A small contrastive image-text model, trained from scratch: normuon at rate 0.0099, batches of 128.
Rows from block 3 of the image encoder of a small contrastive image-text model, named by matrix and row number. Rows with one number belong to one neuron. Each number is 200 + 30 x the weight over its row's rms, rounded and kept within 0 to 999. All counts start at 0.
After each neuron's rows are labels from the 100 images, of 14976, where the neuron reaches its highest value: "strongest on" is what is common among them. Only what is clearly more common there than usual is listed. The data: views of escape-time and Newton fractals.
# fc1: MLP up (encoder.blocks.3.mlp.fc1.weight, 512x128), inputs 0-127
# fc2: MLP down (encoder.blocks.3.mlp.fc2.weight, 128x512, transposed), outputs 0-127

fc1.471,215,156,176,225,175,208,234,164,150,170,225,169,135,232,207,151,203,196,195,212,242,181,267,247,184,197,166,188,186,171,236,207,250,217,171,219,258,250,191,204,206,194,217,235,220,260,233,218,260,206,211,156,237,210,181,197,173,175,187,211,196,222,206,175,199,151,231,186,228,168,196,188,198,186,176,184,148,254,195,169,138,207,185,162,202,197,237,193,200,204,226,159,184,237,172,214,195,199,184,192,210,191,247,231,181,229,243,154,175,220,225,254,241,191,220,243,235,208,154,202,171,132,236,198,150,189,197,179
fc2.471,214,201,226,233,184,206,206,191,168,216,188,173,250,206,224,191,141,209,178,172,169,223,241,146,186,216,154,160,160,216,267,204,198,213,179,215,180,162,167,219,166,233,222,190,141,152,183,156,170,216,195,165,143,219,221,206,234,202,259,256,241,196,162,180,269,183,199,187,187,140,202,228,191,214,190,226,178,196,205,238,161,199,250,166,233,189,231,207,188,166,155,231,188,207,217,234,176,158,200,214,174,255,199,253,228,174,192,214,210,223,207,153,205,249,189,158,155,240,175,164,238,175,222,177,195,213,212,185
strongest on: pastel

fc1.460,239,167,245,183,115,145,217,189,221,163,169,150,196,209,212,225,207,150,226,147,170,203,213,232,234,219,256,245,231,206,187,190,205,179,241,158,195,236,180,194,255,190,210,182,186,164,168,194,220,169,193,235,176,179,186,230,209,174,241,228,185,158,244,181,171,177,181,226,177,172,218,164,134,182,222,229,219,211,196,179,218,187,227,223,184,193,191,170,188,170,240,195,188,230,154,209,208,223,237,145,251,227,222,208,158,235,206,183,162,197,193,239,196,217,217,179,197,231,170,151,189,266,168,150,224,184,253,204
fc2.460,209,224,173,222,227,185,162,215,168,167,182,178,146,203,164,186,251,169,186,156,137,190,213,184,182,147,194,188,189,251,249,166,193,188,187,190,223,193,165,221,135,227,182,176,192,202,233,194,175,247,187,226,180,301,219,193,209,247,159,243,224,168,184,204,180,209,236,261,201,180,237,161,232,262,203,236,200,176,200,204,216,181,261,228,203,243,176,179,188,209,160,216,201,188,196,210,190,178,221,181,202,184,187,243,201,220,228,150,232,237,242,196,204,185,170,170,161,148,214,208,174,148,202,223,168,242,227,189
strongest on: vivid; pastel; sine Julia set

fc1.52,184,198,244,174,195,178,209,203,216,224,221,228,205,193,201,192,251,128,193,194,198,196,200,202,121,208,189,184,203,178,213,228,182,196,235,219,175,142,119,222,194,170,205,171,235,185,230,233,259,193,235,206,216,210,230,183,180,211,169,217,229,182,201,250,194,94,167,181,200,231,274,164,179,222,200,201,181,183,277,166,212,189,212,190,241,169,283,224,230,254,221,214,223,210,183,217,207,198,205,223,170,190,210,184,226,198,169,202,198,217,158,209,231,207,206,165,193,240,147,170,209,203,180,172,256,207,185,180
fc2.52,196,217,210,203,193,216,194,230,203,235,204,223,193,154,147,117,250,198,169,173,260,211,193,209,229,217,152,221,181,201,201,199,207,219,206,186,234,140,202,253,198,184,225,177,207,206,152,163,193,264,213,180,111,219,228,196,256,262,226,198,249,191,226,236,163,192,200,248,180,214,177,219,154,254,235,207,214,228,197,194,206,287,242,220,206,234,190,223,185,203,251,202,216,168,183,196,204,192,141,180,218,208,208,225,197,173,217,207,186,217,200,261,223,214,152,191,240,188,187,236,176,181,197,209,190,158,204,177
strongest on: vivid

fc1.98,242,210,218,192,211,191,217,211,199,212,187,163,174,191,170,206,236,260,224,169,214,154,162,180,226,233,223,255,173,203,163,226,229,227,224,152,224,211,156,268,173,183,270,189,220,205,206,181,198,204,223,177,181,168,192,144,198,243,253,236,233,225,250,218,179,144,149,191,155,236,235,262,144,193,200,243,200,189,215,185,187,182,233,185,172,204,198,211,229,231,164,268,188,262,181,192,229,192,185,218,187,157,235,160,187,167,226,188,184,208,167,199,202,205,241,234,239,200,221,181,227,233,197,221,166,231,191,171
fc2.98,226,230,234,206,194,172,252,198,181,173,190,241,205,146,173,202,234,154,232,188,219,191,208,188,224,222,172,154,219,168,196,177,203,235,173,217,210,178,268,196,163,225,115,160,191,259,217,208,194,198,189,207,182,225,205,175,163,217,156,235,190,129,211,219,184,186,236,221,213,198,171,167,255,221,219,230,233,194,170,161,251,238,136,228,177,187,223,204,242,151,219,193,176,196,168,167,198,124,217,187,167,172,208,199,193,249,203,211,181,212,204,264,193,229,204,223,182,163,257,226,199,181,177,163,183,189,213,234
strongest on: pastel; Mandelbrot set; Julia set

fc1.504,214,237,197,200,230,210,247,222,197,181,191,230,189,203,209,211,161,227,217,172,165,176,179,209,207,213,194,209,183,229,223,167,197,236,237,178,198,207,242,205,190,205,208,212,234,218,180,273,191,225,195,229,196,204,191,119,173,193,156,189,230,236,181,219,211,211,224,210,236,195,225,251,159,194,183,249,188,187,196,233,171,184,224,202,139,211,196,161,117,169,222,199,183,238,247,125,245,204,181,192,166,178,259,228,184,201,244,210,164,157,220,133,258,211,267,194,211,181,165,157,158,166,208,191,160,187,161,184
fc2.504,177,232,199,237,218,200,182,170,249,250,164,193,164,187,167,218,186,151,176,167,186,160,176,170,171,191,180,172,237,197,215,205,222,179,231,197,205,230,160,205,186,136,197,242,205,193,167,161,189,258,162,145,222,270,211,203,200,247,137,188,218,195,166,193,192,171,208,233,194,202,232,178,202,210,188,251,195,163,183,167,195,272,237,246,177,221,202,243,186,195,245,258,202,208,199,192,233,182,194,198,190,202,179,164,243,177,204,159,215,185,216,207,149,140,202,219,185,203,172,237,146,222,179,169,168,144,234,244
strongest on: warm; Newton basins of three roots

fc1.251,207,151,210,205,205,196,225,220,156,250,220,200,214,226,152,203,205,199,258,167,154,200,231,177,192,261,199,221,239,175,166,176,216,222,215,189,208,229,205,180,216,218,167,244,231,212,208,219,234,144,223,152,170,234,251,194,198,241,197,211,244,202,143,190,260,165,206,242,198,191,222,216,209,188,201,123,207,177,218,186,157,179,207,210,202,248,198,156,253,159,181,164,199,182,278,196,245,177,203,207,205,214,188,159,127,234,221,211,169,200,236,226,242,209,226,203,224,167,164,216,196,244,225,176,251,187,178,214
fc2.251,137,193,167,169,193,186,234,135,219,212,143,197,241,188,197,214,217,238,164,166,139,199,142,211,206,201,197,190,223,238,179,172,187,177,162,190,182,220,210,210,179,191,243,175,156,208,235,223,179,183,199,191,164,103,177,171,201,221,188,216,203,220,224,209,196,186,248,215,214,166,193,203,201,248,177,256,173,153,195,220,142,151,188,171,195,207,237,182,239,170,203,183,164,192,208,222,174,163,173,213,222,228,204,197,221,242,225,247,230,190,150,173,210,181,154,97,163,207,213,191,174,241,186,174,203,197,189,186
strongest on: tricorn; burning ship

fc1.257,200,156,268,230,225,208,241,185,207,265,173,225,184,210,179,241,177,195,241,221,242,178,187,158,209,178,201,211,193,209,232,202,204,231,222,168,242,228,149,162,170,236,191,200,181,204,233,158,177,159,263,209,216,252,198,205,130,163,181,207,274,195,214,198,240,133,183,230,211,199,203,214,229,201,225,182,209,216,175,212,231,199,220,211,184,214,224,193,237,146,167,181,272,165,217,186,197,190,197,216,175,198,211,190,239,198,231,180,227,207,230,123,172,158,248,196,245,158,205,222,184,220,181,206,185,136,191,208
fc2.257,235,183,192,160,239,210,205,210,195,156,234,168,202,179,218,195,223,215,156,161,130,222,232,185,187,238,149,221,262,238,217,260,230,207,177,193,213,204,190,178,166,190,157,191,199,170,194,178,203,203,178,174,214,190,263,226,220,248,198,273,169,216,176,216,177,210,204,228,163,162,225,148,189,169,191,239,188,163,175,168,230,217,169,189,182,186,128,195,222,261,273,147,212,190,210,220,231,174,234,212,203,228,202,216,228,150,230,190,224,171,170,209,199,162,238,210,161,172,192,206,186,198,232,196,247,197,256,176
strongest on: burning ship; earthy

fc1.361,231,219,236,199,223,230,197,215,185,186,210,203,194,181,235,173,202,205,257,216,158,214,152,202,202,204,239,164,234,220,138,202,179,169,172,233,234,220,254,144,201,227,235,243,190,190,151,181,223,166,252,244,206,207,218,172,250,189,191,148,185,190,192,231,228,190,225,176,169,233,215,202,172,198,153,214,250,200,168,282,176,211,190,215,225,193,222,179,168,149,209,213,157,206,192,126,137,178,145,206,185,186,198,163,190,237,188,173,195,187,189,164,162,174,189,208,154,205,216,206,125,190,147,169,194,180,208,221
fc2.361,187,144,177,196,194,239,212,191,189,164,245,205,181,242,227,137,180,167,186,208,128,219,204,227,199,169,195,169,153,165,235,130,124,217,167,208,262,232,230,187,241,239,229,225,217,191,195,219,221,226,206,196,160,171,188,194,215,212,186,210,201,185,204,188,186,218,139,147,166,182,179,237,163,181,192,166,175,211,196,164,246,199,225,212,181,213,154,160,187,201,199,172,171,240,228,171,163,176,232,222,252,191,235,174,181,147,190,164,206,177,188,216,167,191,170,180,208,265,169,254,187,219,197,147,173,188,216,211
strongest on: tricorn

fc1.211,170,245,180,211,286,186,214,165,166,179,235,279,162,224,139,238,197,177,178,197,153,168,167,221,212,199,217,190,165,175,200,227,241,277,219,154,194,162,218,206,228,186,188,217,212,191,203,276,240,194,214,225,235,195,229,191,206,191,186,132,203,235,193,226,226,187,198,181,172,206,180,218,196,189,177,233,141,267,157,225,230,197,164,189,222,201,261,251,155,178,156,152,192,239,197,190,153,194,187,226,182,182,219,197,180,200,214,211,177,182,156,201,245,182,221,194,200,190,209,188,183,187,213,168,162,191,197,201
fc2.211,215,193,150,189,253,199,205,173,175,164,120,207,217,149,165,252,183,199,245,219,198,193,204,201,172,175,180,220,181,228,217,200,224,207,167,202,173,199,207,171,196,183,149,236,184,171,171,180,171,244,233,183,190,249,227,199,192,178,195,233,202,223,239,174,231,162,205,230,199,185,194,307,140,212,193,206,172,189,164,196,180,229,199,188,180,170,178,232,220,203,186,190,223,193,130,230,213,275,196,164,199,170,207,176,162,190,221,205,233,223,223,224,259,176,172,219,190,222,244,194,202,172,228,238,144,166,243,253
strongest on: pastel; Newton basins of three roots

fc1.391,220,166,188,178,174,184,195,238,149,200,148,211,232,172,209,196,189,200,180,176,225,200,235,162,196,214,257,216,185,253,233,143,239,191,173,192,234,205,145,226,158,206,183,241,218,171,143,173,176,226,192,227,209,262,160,185,221,168,227,253,233,179,171,167,248,220,180,164,218,223,217,225,142,186,175,198,193,199,242,248,211,168,219,227,188,201,195,227,176,170,231,182,246,200,188,125,144,157,210,164,167,224,223,163,236,216,209,234,183,206,225,196,198,200,203,249,233,172,169,259,197,200,163,177,236,198,165,191
fc2.391,240,240,135,176,201,191,195,238,177,221,208,251,184,246,191,221,184,262,189,242,220,200,186,199,233,206,225,201,265,187,176,184,234,190,206,176,125,166,195,120,202,228,241,221,224,228,217,228,249,213,208,218,227,215,193,208,190,201,211,205,179,189,203,198,203,226,184,158,175,203,206,167,220,285,243,197,246,202,202,171,131,180,190,204,148,197,207,155,197,202,239,202,260,211,210,212,223,189,197,211,229,197,172,206,206,242,273,207,209,217,270,190,230,197,204,148,203,182,205,163,188,253,161,215,166,195,170,174
strongest on: vivid; Julia set

fc1.153,198,202,209,236,220,118,200,172,262,220,231,220,263,219,225,196,199,213,218,194,240,143,152,205,227,206,226,161,190,243,160,193,209,206,183,216,221,204,176,175,173,198,211,198,202,234,228,241,236,224,226,200,215,208,232,189,184,232,167,220,187,209,218,223,190,198,199,208,205,122,198,167,184,232,205,180,173,243,178,249,112,172,201,234,236,121,185,221,234,187,218,239,213,179,244,152,176,168,211,200,166,191,165,155,202,173,162,212,227,216,147,190,173,208,179,183,232,195,200,156,223,192,271,215,189,243,219,226
fc2.153,179,229,178,141,193,232,218,210,195,249,169,212,161,153,194,162,224,141,199,194,201,207,217,222,198,179,213,225,184,158,195,176,194,201,186,232,230,204,209,193,208,189,167,194,209,182,202,222,169,225,148,179,201,187,166,263,241,185,181,153,228,194,188,163,208,208,199,156,182,233,246,219,229,125,238,173,221,148,261,153,244,217,196,202,220,217,167,190,213,187,139,182,160,171,189,258,198,212,188,185,236,194,251,212,160,205,224,148,163,167,272,219,209,211,226,223,148,211,142,168,223,198,219,181,222,145,194,173
strongest on: tricorn

fc1.273,180,182,160,203,223,216,245,196,220,196,225,228,191,190,236,230,105,212,140,188,213,226,199,223,161,161,171,143,132,157,218,195,206,180,147,167,204,170,208,169,166,191,169,227,193,216,230,185,163,189,223,216,270,196,211,206,221,206,174,174,182,245,164,209,191,198,188,167,237,270,246,194,257,201,210,187,194,210,220,231,158,163,189,153,207,238,178,200,159,176,219,169,213,227,189,157,131,162,204,217,196,253,241,148,236,197,206,201,153,194,201,193,230,206,178,195,169,186,180,223,243,183,174,234,205,179,211,194
fc2.273,172,159,234,202,223,226,168,181,209,188,194,166,204,210,149,215,188,240,200,233,178,158,218,208,228,178,196,242,216,194,226,182,224,241,243,235,209,182,213,174,185,256,205,211,193,185,214,190,245,228,247,168,197,250,222,192,161,186,223,248,215,175,190,132,189,252,191,232,218,198,173,177,160,259,210,268,201,206,158,124,183,190,171,213,192,257,205,142,195,189,162,227,241,199,201,175,193,200,193,188,245,214,215,214,258,230,256,224,243,234,205,228,176,242,172,229,168,156,199,173,209,230,241,237,198,238,236,199
strongest on: pastel; Newton basins of five roots

fc1.366,164,173,212,154,168,175,236,145,243,195,228,194,225,187,149,220,190,142,201,183,165,212,209,218,203,188,227,193,249,155,201,214,184,243,213,174,238,234,150,263,255,230,193,147,273,248,210,232,261,169,241,185,145,189,226,192,180,229,211,220,195,183,201,207,211,232,208,257,173,181,226,205,205,220,223,179,188,280,232,172,173,207,205,156,215,181,149,161,211,175,207,169,223,162,196,208,167,216,169,176,216,232,220,195,221,214,211,143,206,187,231,209,262,197,195,214,264,189,208,224,197,191,203,190,223,199,181,205
fc2.366,179,233,196,141,218,200,220,200,207,238,191,181,242,190,134,211,201,254,242,193,167,164,192,216,193,214,201,275,200,203,189,142,246,159,177,166,186,221,212,201,141,169,208,129,254,253,181,230,187,180,246,224,204,142,136,238,221,191,212,204,210,225,215,247,269,208,237,211,192,234,166,182,222,183,189,155,212,150,216,225,143,146,181,235,187,222,175,150,180,208,222,203,200,190,217,215,211,194,181,229,186,199,180,184,177,174,208,212,233,241,194,193,234,197,241,179,207,174,185,182,197,176,204,172,213,141,231,199
strongest on: pastel; tricorn; burning ship

fc1.442,231,194,180,199,245,194,202,172,150,179,247,195,218,151,201,232,164,193,209,198,217,255,217,245,250,187,211,171,176,219,209,174,206,229,221,200,151,182,244,221,250,190,245,188,200,174,208,259,222,188,182,196,167,163,200,214,212,222,169,210,177,213,234,134,195,195,167,199,213,235,190,186,275,246,212,187,260,186,245,235,169,222,173,242,158,119,219,154,192,218,226,188,163,216,169,191,236,238,162,192,216,195,266,191,168,199,153,232,160,171,229,173,229,165,176,201,202,236,215,201,234,189,189,157,229,223,196,194
fc2.442,167,178,219,192,198,185,207,190,211,185,228,149,227,242,184,189,231,223,219,157,135,243,205,193,148,172,183,184,215,149,222,210,219,208,228,183,199,193,170,124,185,198,231,175,202,207,172,149,210,191,235,197,194,158,205,199,223,166,243,157,158,179,198,143,196,188,186,251,183,160,181,171,175,208,184,244,217,138,175,209,150,171,182,191,227,257,218,262,226,194,182,229,206,203,199,218,216,202,203,224,261,244,233,163,250,137,214,175,198,237,241,202,173,178,223,204,204,173,207,223,196,191,170,124,192,244,238,224
strongest on: warm; Newton basins of five roots

fc1.494,221,292,270,185,229,206,205,168,183,177,146,190,242,188,187,191,199,171,171,209,140,200,185,196,195,246,171,195,141,206,190,187,151,207,167,202,191,157,253,154,195,191,190,207,216,192,212,194,216,183,187,192,235,186,219,227,204,213,211,206,210,147,187,211,175,258,196,167,160,170,207,244,198,177,182,233,222,107,249,186,203,236,189,204,224,259,221,173,196,212,229,179,218,226,230,201,224,222,146,153,213,201,244,180,179,248,170,197,251,178,229,206,200,218,269,214,177,233,183,193,218,214,157,170,250,200,198,199
fc2.494,162,177,188,236,176,194,179,151,195,247,255,176,254,224,203,249,229,234,213,217,243,225,208,237,215,199,237,178,206,219,148,203,210,213,193,243,172,254,188,211,216,169,203,181,171,266,142,239,178,216,205,179,222,207,250,167,213,212,228,146,165,225,166,182,195,196,236,243,194,199,202,194,204,214,224,193,169,229,199,211,185,151,221,205,178,217,178,210,267,193,201,271,150,148,247,196,187,191,218,202,216,194,184,251,234,174,162,203,132,200,178,203,192,253,219,154,206,195,175,149,231,156,243,230,212,217,205,179
strongest on: vivid

fc1.250,222,194,204,193,178,188,174,226,235,137,190,174,154,220,246,219,193,248,201,186,213,219,204,173,200,136,226,225,162,195,157,201,203,208,177,141,201,219,250,255,152,199,223,190,151,170,230,196,205,152,162,190,151,242,208,207,186,195,248,178,246,205,149,185,232,174,167,213,216,250,258,205,201,176,180,155,169,258,191,210,241,183,247,228,244,246,190,188,199,179,209,223,215,175,238,173,238,220,183,189,222,137,197,187,210,219,231,214,216,209,178,183,148,185,262,171,225,215,166,184,218,232,238,205,225,216,241,170
fc2.250,128,198,227,172,207,180,207,193,192,232,203,171,211,148,124,206,215,162,207,216,250,201,190,234,246,234,203,188,240,190,221,203,214,189,190,189,202,184,226,183,203,179,171,226,167,241,202,214,193,184,240,206,252,219,213,219,156,163,187,226,190,159,214,183,147,221,173,220,171,211,212,231,217,262,203,229,250,223,185,131,214,223,194,185,210,202,200,175,232,243,231,235,156,149,213,200,252,204,194,266,187,215,193,233,206,152,196,164,219,174,261,207,185,212,241,220,252,171,168,191,139,242,151,149,164,183,194,195
strongest on: burning ship

fc1.57,194,210,177,169,139,152,198,172,234,202,167,215,178,168,168,187,228,183,175,147,215,182,206,233,216,168,184,215,200,205,168,225,200,229,141,190,263,183,164,209,188,206,241,214,169,174,232,199,208,205,212,189,192,184,179,196,223,194,207,191,204,246,171,275,219,254,213,141,262,199,204,167,225,214,128,148,216,239,132,221,163,194,228,176,182,196,156,219,237,158,190,162,174,161,211,159,139,170,191,225,216,177,250,222,205,218,205,207,203,243,203,218,234,223,229,225,220,183,242,231,225,217,225,231,250,187,236,224
fc2.57,193,201,179,215,209,225,221,228,167,160,226,201,223,220,211,215,184,232,215,252,165,179,213,263,172,224,225,236,175,156,197,227,189,171,185,209,226,163,215,166,139,134,182,279,208,191,227,210,139,250,210,180,199,153,227,174,213,194,169,214,162,195,200,216,191,170,239,201,187,183,106,195,226,191,203,217,209,217,164,183,207,185,168,230,184,183,159,207,145,205,151,200,215,155,235,208,189,173,237,188,240,198,190,179,188,184,187,221,147,194,252,179,159,228,197,209,193,263,203,161,200,228,161,179,213,267,238,166
strongest on: tricorn

fc1.124,185,193,214,181,266,169,163,205,206,211,201,214,172,170,181,168,173,259,237,146,109,157,182,183,189,208,177,209,246,215,226,193,234,231,205,166,188,199,192,218,230,153,154,189,231,179,231,168,185,176,154,160,246,247,235,242,200,222,200,183,206,187,260,189,197,240,187,210,278,186,243,209,212,205,258,216,188,201,265,234,201,168,173,227,226,191,211,229,225,202,230,155,192,217,193,165,169,191,218,181,186,186,194,225,162,276,216,203,213,228,195,207,152,203,198,211,222,181,246,144,224,245,203,218,182,199,195,191
fc2.124,138,179,208,151,171,212,213,228,233,194,233,194,185,204,214,217,170,253,196,147,242,216,222,197,231,204,270,189,194,206,203,248,191,203,138,145,179,196,128,220,134,246,246,150,216,227,190,207,209,157,148,270,163,213,191,190,164,181,216,190,215,161,250,245,191,234,181,192,183,229,196,225,209,185,194,175,229,136,262,212,161,239,173,195,174,177,222,192,172,189,217,197,202,187,238,158,215,185,207,248,215,199,209,194,200,236,190,167,270,196,184,208,230,205,197,195,212,220,204,190,205,197,218,197,200,272,210,191
strongest on: vivid

fc1.119,161,194,205,250,151,192,202,216,226,178,242,207,188,179,167,227,160,172,218,175,204,215,198,171,197,214,207,259,147,216,201,189,172,237,196,226,205,224,236,216,145,177,223,200,191,186,155,232,194,205,228,221,147,248,221,214,213,168,194,202,222,274,265,186,203,161,157,245,139,187,170,214,144,185,148,135,199,154,216,246,239,198,220,227,220,212,222,209,208,165,189,202,187,179,186,215,178,208,210,164,243,150,256,196,188,161,159,166,193,210,221,225,204,173,166,204,161,199,220,192,278,176,180,215,184,187,197,152
fc2.119,188,176,250,205,240,186,164,160,163,211,194,223,263,210,214,208,197,222,174,177,152,213,128,189,225,173,247,169,206,232,177,180,195,232,171,260,230,201,215,197,177,175,171,207,199,219,217,188,246,243,181,188,191,200,212,203,162,150,218,250,209,211,178,198,198,240,222,224,208,199,142,194,271,208,168,201,204,250,183,177,126,201,208,163,215,193,208,153,190,223,170,162,198,248,192,241,200,207,227,227,235,172,240,166,223,220,180,117,188,204,135,204,230,145,193,206,186,230,206,189,186,199,254,160,219,195,186,241
strongest on: warm

fc1.353,191,177,248,210,228,186,251,204,202,190,234,131,259,224,183,206,167,207,175,212,165,233,190,230,182,212,171,214,190,175,246,171,187,229,204,237,242,211,156,184,198,105,234,214,203,218,202,205,205,187,198,206,199,217,184,242,170,210,215,277,215,164,148,218,191,188,200,206,170,228,211,167,183,256,175,208,201,140,272,184,180,217,154,239,237,179,214,213,223,199,249,152,157,192,198,247,228,227,172,168,159,246,183,177,175,184,263,207,144,223,211,209,220,188,199,192,193,194,211,228,229,158,221,164,233,196,187,183
fc2.353,192,196,209,172,209,235,193,213,227,227,256,258,211,202,217,174,187,245,203,193,254,241,214,188,214,207,193,245,226,162,202,201,185,202,182,159,217,189,195,243,202,228,189,203,164,161,221,169,134,193,231,204,194,236,181,235,173,235,196,136,180,232,159,184,198,180,183,184,243,204,140,234,160,197,140,185,239,243,183,239,169,172,241,168,194,161,170,202,225,197,189,193,204,213,157,180,181,186,229,200,185,164,204,247,233,196,195,210,200,226,215,201,286,170,198,168,192,244,144,123,239,240,232,189,185,186,199,263
strongest on: warm; sine Julia set

fc1.309,236,192,227,176,222,191,262,180,200,200,193,178,200,245,167,230,207,228,215,190,207,161,186,199,164,212,237,232,201,194,169,159,175,178,224,179,167,214,192,237,197,197,207,205,258,231,185,237,245,182,200,216,194,159,164,173,200,114,188,158,242,200,174,205,206,171,202,191,212,247,194,227,204,247,161,271,159,138,191,210,199,177,173,212,220,192,268,211,232,199,219,187,228,191,167,154,188,225,181,243,211,200,191,161,214,217,163,228,221,204,185,179,155,232,162,181,156,213,215,132,250,231,221,154,200,231,275,168
fc2.309,157,235,187,237,163,226,188,262,246,196,188,229,144,174,146,216,234,146,177,195,171,245,205,222,216,214,215,174,188,210,236,231,226,212,195,211,215,165,199,206,195,218,192,180,199,200,172,192,131,231,204,174,184,134,170,217,222,237,178,222,190,187,176,224,165,231,178,190,217,201,199,210,138,196,227,194,153,167,186,194,205,183,213,220,219,244,200,161,196,159,219,262,189,217,234,236,188,207,165,114,217,231,190,221,206,215,177,150,174,187,247,181,211,187,196,233,217,223,181,277,174,187,231,211,224,247,129,163
strongest on: tricorn; dark

fc1.242,205,261,147,204,215,172,186,173,219,156,199,155,141,155,172,213,220,201,227,208,205,211,184,189,241,184,193,285,177,192,228,172,198,168,189,227,155,214,196,226,204,148,165,247,184,211,161,186,217,210,188,181,184,186,183,220,195,240,219,225,190,234,124,214,192,243,192,180,208,200,212,161,223,162,198,171,193,191,226,224,166,207,214,209,188,185,202,275,160,191,234,222,202,206,232,157,200,209,234,222,239,215,218,160,166,230,201,172,231,137,150,191,222,266,173,194,193,219,206,176,173,132,209,161,252,249,195,166
fc2.242,231,219,209,199,163,260,195,207,193,177,224,184,201,189,199,185,196,237,163,187,139,256,206,181,179,211,195,201,202,251,212,244,201,164,245,176,190,223,239,133,180,183,184,184,178,157,219,235,210,163,187,158,188,175,221,189,254,204,208,227,258,214,180,226,185,242,204,170,234,254,174,195,218,193,187,235,198,218,205,175,191,212,182,202,148,213,181,209,206,313,193,189,265,183,165,218,191,195,210,202,186,226,209,172,179,161,167,212,233,197,162,156,190,185,213,268,223,162,161,273,187,257,210,180,159,203,200,195
strongest on: vivid; sine Julia set; Newton basins of five roots

fc1.444,218,142,214,193,225,160,231,197,226,201,197,259,131,208,199,189,175,208,223,161,191,220,206,192,211,197,216,231,223,210,176,170,143,153,231,176,213,196,178,209,180,180,245,186,197,181,205,240,213,170,216,196,210,234,186,226,157,241,190,258,208,151,180,151,212,196,181,156,173,182,182,176,210,249,182,200,268,183,227,206,182,190,166,156,165,198,212,175,194,221,218,207,207,195,178,197,176,209,184,264,184,204,258,191,166,180,158,204,153,196,151,167,212,224,207,173,114,231,248,140,167,212,146,181,224,171,142,231
fc2.444,204,189,143,229,224,207,196,215,256,215,194,179,211,206,222,179,221,169,162,163,211,206,155,170,159,208,151,201,161,197,203,239,224,216,198,201,201,174,140,183,225,156,219,191,164,166,207,221,250,234,175,229,219,162,151,161,204,207,201,152,204,198,182,222,243,255,165,141,215,222,236,181,218,144,218,164,214,261,185,217,197,182,183,140,243,208,207,188,192,184,215,179,168,196,203,235,274,167,236,198,237,188,205,225,238,211,246,155,182,169,193,231,173,221,140,170,230,175,177,223,166,157,174,154,165,211,193,234
strongest on: tricorn

fc1.55,119,131,226,151,260,209,210,195,266,233,250,161,208,188,230,173,203,254,181,229,160,208,149,239,168,153,223,235,170,168,190,180,182,199,155,219,134,214,211,169,211,215,245,192,177,180,231,222,180,192,177,175,163,230,212,241,226,176,193,204,253,199,228,213,185,157,160,217,169,200,258,192,219,187,215,190,214,230,223,172,244,265,188,226,254,184,154,185,164,175,233,199,228,195,225,201,221,183,218,183,173,194,214,208,171,218,159,160,188,175,190,214,174,235,210,194,226,197,170,212,206,229,213,231,200,249,193,187
fc2.55,155,145,210,209,247,179,211,235,241,226,163,188,190,179,186,169,219,167,237,205,235,236,232,202,199,201,201,191,196,202,194,192,208,185,131,224,189,202,223,218,240,177,208,203,201,198,179,208,154,168,260,180,216,218,256,251,194,190,230,160,231,207,233,233,191,246,188,181,231,172,214,211,172,273,120,233,232,249,175,141,192,168,203,275,218,243,208,193,238,201,189,188,199,181,127,220,202,189,213,179,175,211,194,208,200,163,239,202,210,177,219,222,193,164,222,199,233,184,167,214,177,252,243,197,210,246,181,264
strongest on: burning ship

fc1.453,197,196,230,210,243,196,235,200,208,227,225,234,191,232,216,160,203,212,244,172,202,203,283,207,225,136,206,247,248,253,168,220,176,215,207,165,212,215,179,226,236,225,181,195,222,218,156,231,206,147,240,230,205,216,169,168,174,175,204,171,157,222,156,183,200,204,174,189,231,155,191,232,271,210,201,182,218,222,210,179,191,154,214,185,159,212,185,213,161,224,179,182,156,183,205,188,211,215,213,251,212,194,223,218,224,184,170,163,122,220,220,183,227,267,222,216,111,241,201,177,221,212,187,156,227,179,206,243
fc2.453,209,191,206,215,175,198,186,173,192,147,197,193,162,167,211,185,207,157,196,197,176,266,131,170,128,258,193,173,186,200,199,193,217,229,152,231,187,176,227,182,190,221,208,193,196,191,179,232,195,241,218,196,191,177,197,197,150,254,128,209,201,170,212,194,208,220,220,152,247,232,203,210,156,133,167,230,145,203,177,174,171,211,183,189,202,132,202,217,205,143,265,211,199,206,215,151,211,212,189,106,200,217,188,193,221,219,178,179,189,223,191,202,193,218,180,130,219,182,190,213,198,172,166,184,229,204,234,140
strongest on: tricorn